Rows from block 4 of a small image classifier, named by matrix and row number. Each number is 500 + 50 x the weight over its row's rms, rounded and kept within 0 to 999. All counts start at 0. Numbers have three digits each.
After each channel's rows are labels from the 100 images, of 14848, where the channel reaches its highest value: "peak on" is the class under the peak; "strongest on" is what is common among them. Only what is clearly more common there than usual is listed. The data: scattered letters and digits in many colours. In brackets: how many of the 100, against the usual share in percent.
# conv: 3x3 conv (model.blocks.4.conv.weight, 384x192x3x3, each kernel summed), inputs 0-95

conv.44:516477495450514461557411547484463609533535485486560484481408515446518422573424443510404465558582428400580460596522531529507462453521519432491454520431481420498566527434481488524479478502604544445630430531509448504501520554595470440462513463534468432455532530513503501497512473473498469511
peak on: 9 (28 vs 0.1)
strongest on: the character 9 (99 vs 9.2); largest: 9 (99 vs 2.9)

conv.174:527504499466515551519521503533484464428472409530533518539536548484557480488454500521534480502505490583557479517448421491523480450488569449433512477500378461469549554574498454464576498497511431459513597505425522548513575537522414503517522562531510498514516496486503530530525417502424441511
peak on: A (38 vs 0.1)
strongest on: the character A (83 vs 9.4); largest: A (82 vs 2.8)

conv.316:423492532504544522425494457531592499470539497408461463435403425438496535499514495513498462562569486469491450500610546536507539511409392532552509448542460495540437549508436539449519504519592559443441502591623464478550473518496503443565567446537487515530590520597574492524654513501485561414
peak on: 6 (28 vs 0.1)
strongest on: the character 6 (91 vs 9.4); largest: 6 (89 vs 2.8)

conv.127:537588579555461545461485550414502457532614553491478510584452443435474463571400457557429437522548562506524548515458542498485472528494479578575582536422472510483515490461501554465473531480503553471573473459520402539675574500509494449484521549466553552469556485446480511530510453415501521464
peak on: K (28 vs 0.1)
strongest on: the character K (68 vs 9); largest: K (68 vs 2.7); the character X (41 vs 9.4); largest: X (31 vs 2.9)

conv.292:471545497486541595522539448545499482507494450452528464513526585468454495548533459473575477506529484521470503508597460436495500440481464531485536546475420506578484486503528394496495486485575571423520384587513450500570513543520474571597549452511646478433533541519614498574589463581503641475
peak on: 6 (37 vs 0.1)
strongest on: the character 6 (97 vs 9.4); largest: 6 (97 vs 2.8)

conv.370:513531554511491574487499424562435582499527410497559513424493475524541512503513562423537531496500468572449500509529604522538466503568465461424575416486471574568540523509587515518532631436491450489548403492460460426445487474560537458573480477416505548449529540448557486491506486495485526568
peak on: Y (29 vs 0)
strongest on: the character Y (73 vs 9.1); largest: Y (72 vs 2.7); the character X (32 vs 9.4); largest: X (27 vs 2.9)

conv.22:516648389462497540544503455531564450504536461543456423584383432489446519512540484447524537520406589568506463500494519502529452627399470406488605501463380466463461503469530520520490507483489423515479548471356498537515530504487530480468496574547476465476581427573580471506591525553504540496
peak on: X (44 vs 0)
strongest on: the character X (99 vs 9.4); largest: X (99 vs 2.9)

conv.359:482416460531484520486460494471425530558543406452485564615384415446563475555465449485497565536551407505413561621478465466514432488551405464494539526469532504530472558508424634462493563529450502423456532516507537535594498583606475519544500457523575483465547464470457504499477485505479458431
peak on: K (56 vs 0.1)
strongest on: the character K (84 vs 9); largest: K (83 vs 2.7)

conv.224:561483396517534457467460438545504548518447434560575538442495501516466508478510475473577542504520499561490407546365519463515514483512576516440453476440514547524606486540536468432537520497522490472461528447441545600460469529503487535503470505484481494528530482433563495459346450537573458497
peak on: M (39 vs 0.1)
strongest on: the character M (100 vs 9.4); largest: M (100 vs 3)

conv.61:391422638458514484571452464465492501498481433463426553525572510507476474572529506510432419483535425468491518412540601510527536515478459480443478481570497489454483600535518476539424499530465371460564496489497473532548489513535480479520554585536548461528597557542445523543500496445562463482
peak on: A (31 vs 0.1)
strongest on: the character A (95 vs 9.4); largest: A (94 vs 2.8)

conv.376:453611474545483543532473480568550517489533480573547458531460460556403509505443480508552551541545492495532482421372499598559466485387456512526451423513506590519533472488541487570467496515478484400460501506437556515442462532476476562637352445472550463574527488561415544483500522479459602515
peak on: 8 (31 vs 0.1)
strongest on: the character S (56 vs 9.3); largest: S (53 vs 2.9); the character 8 (49 vs 8.7); largest: 8 (47 vs 2.7)

conv.78:542529435474513464516439483538521560613532478497496479531426504495548468541549578493545533500492473500477552480460532470528438516543478389531646535465463545569590499465490490479477522559465479459505538511446608472423600483482494494599480549593462410498543441542475523444561448488522526570
peak on: 4 (35 vs 0.1)
strongest on: the character 4 (100 vs 9.3); largest: 4 (100 vs 3)

conv.37:495510510480479453464531431527490460458541499457586435496529368645481481500548477512475480502432516496347440537493461519468511402475456634499461461469476556498521522541474487538498504527456492627514530489550548505563406411490464420465525479567503470564461528559526481527481549524535504481
peak on: M (27 vs 0.1)
strongest on: the character M (49 vs 9.4); largest: M (43 vs 3); the character W (35 vs 9.5); largest: W (31 vs 2.8)

conv.54:471503503481546487487487443532452477417455426434520531541497442481413496541553528469470426499549500497522496512561495497547475529548539542471453521502502503447572605504496442523537550503446402523448505536449555578473507502520359494409497474522474500473569622468485388504395409519556553478
peak on: M (27 vs 0.1)
strongest on: the character M (91 vs 9.4); largest: M (90 vs 3)

conv.9:509473632523451468569595532508555543486464527521475430445490433522467499504513518471532491518528522463468540396448493514532500495488370493502512432484546517563370487426551503499502508493460468466443425594524562366574472452478468584505499520510477523531454658553475506503517483406405539531
peak on: W (45 vs 0.1)
strongest on: the character W (100 vs 9.5); largest: W (100 vs 2.8)

conv.204:487437410533513574522497514510479566525540455485474499563549429581409368508504516429525497457510473518491505456580487480572506529466506529507579482538481547578533506516588476412543486506432457590462518565483479536477476471574503532516428417494548595473555557515476530574505422369483590541
peak on: N (30 vs 0.1)
strongest on: the character N (73 vs 9.7); largest: N (71 vs 2.9); the character S (30 vs 9.3); largest: S (26 vs 2.9)

conv.137:512570486529472592473445543454495505554495540363478522468435527485475516501392480550430486546533533479500452538507563544518495464508404625576543514431434474498551535528535551501434497453516559473505552597545372485530553502554393567523539434556593489551536528488466520558486452466510530494
peak on: K (29 vs 0.1)
strongest on: the character K (97 vs 9); largest: K (97 vs 2.7)

conv.55:560484550492452500477515434485528470502415429574477491401438466560513498419507534419465528455491508450463480394567569467587482518515523462429470505422548504483510506400499410576573598515450431429590550511534509441527499473431501478558576463491507503547520575454602531584542487532561514512
peak on: W (29 vs 0.1)
strongest on: the character W (53 vs 9.5); largest: W (52 vs 2.8); the character M (51 vs 9.4); largest: M (44 vs 3)

conv.268:408538586422506573507516428472439499472477531548543461424527562562478519480533518580499443516533548511487474508424591482543487514470454541521545523475375512517450507501505467487411562492466534473434471539507485439602470487502486485550422370526398486514577540490513494473596465474446528478
peak on: X (31 vs 0)
strongest on: the character X (99 vs 9.4); largest: X (99 vs 2.9)

conv.199:558429518528532542441394451567470532462507435557511524525483479534489567447479390510565573539616481471418412532504511472541459550577482560524509467433554490512524570465403510486536476528462537493592501474504475464497555529566527521539434533453506481482552455495511537472451452654588529413
peak on: H (26 vs 0)
strongest on: the character H (75 vs 9.5); largest: H (74 vs 2.9)

conv.335:522532499516486487504444422541543527545512498423479480467450449460527402478589492577418412556572464509491446492489551521538592515486498533591480456574542539509409524461570522521458524536357407512445495529514496593483593462473460511390458541523486423538524577463493531407498462548471556449
peak on: P (26 vs 0)
strongest on: the character P (57 vs 9.5); largest: P (52 vs 2.8); the character A (40 vs 9.4); largest: A (31 vs 2.8)

conv.33:565500471460540480538433449467528513557510501474507525500457511536521587400530395405479517515545441453499523623521511512496531417494554436521493526531479581507571459565551493459561497481532426494471551451530458569489555476576533457434509540482507493500499621554553591480476415493606499464
peak on: M (28 vs 0.1)
strongest on: the character M (64 vs 9.4); largest: M (62 vs 3)

conv.237:483526584510425541438366619535381454561499506496491510402471497529466411430450588501466544513503559495531491447510594482530457479505473538529412490534430534519407570507540619489464592533467533427447486573475470477485480450457471581449503460593414487478452488342513488496476526480465505506
peak on: R (25 vs 0.1)
strongest on: the character R (52 vs 9.2); largest: R (50 vs 2.9); the character K (41 vs 9); largest: K (38 vs 2.7)

conv.293:570568412493455414531496534578437473532539465531486532502396481474428442482485451452501507486472554505483490546420504432561465491481400554569520461477389620509538440521605496457501527530496491440437568521456501544534475530430497472502471524481528560538521537486476587483480458516472636573
peak on: X (28 vs 0)
strongest on: the character X (79 vs 9.4); largest: X (77 vs 2.9)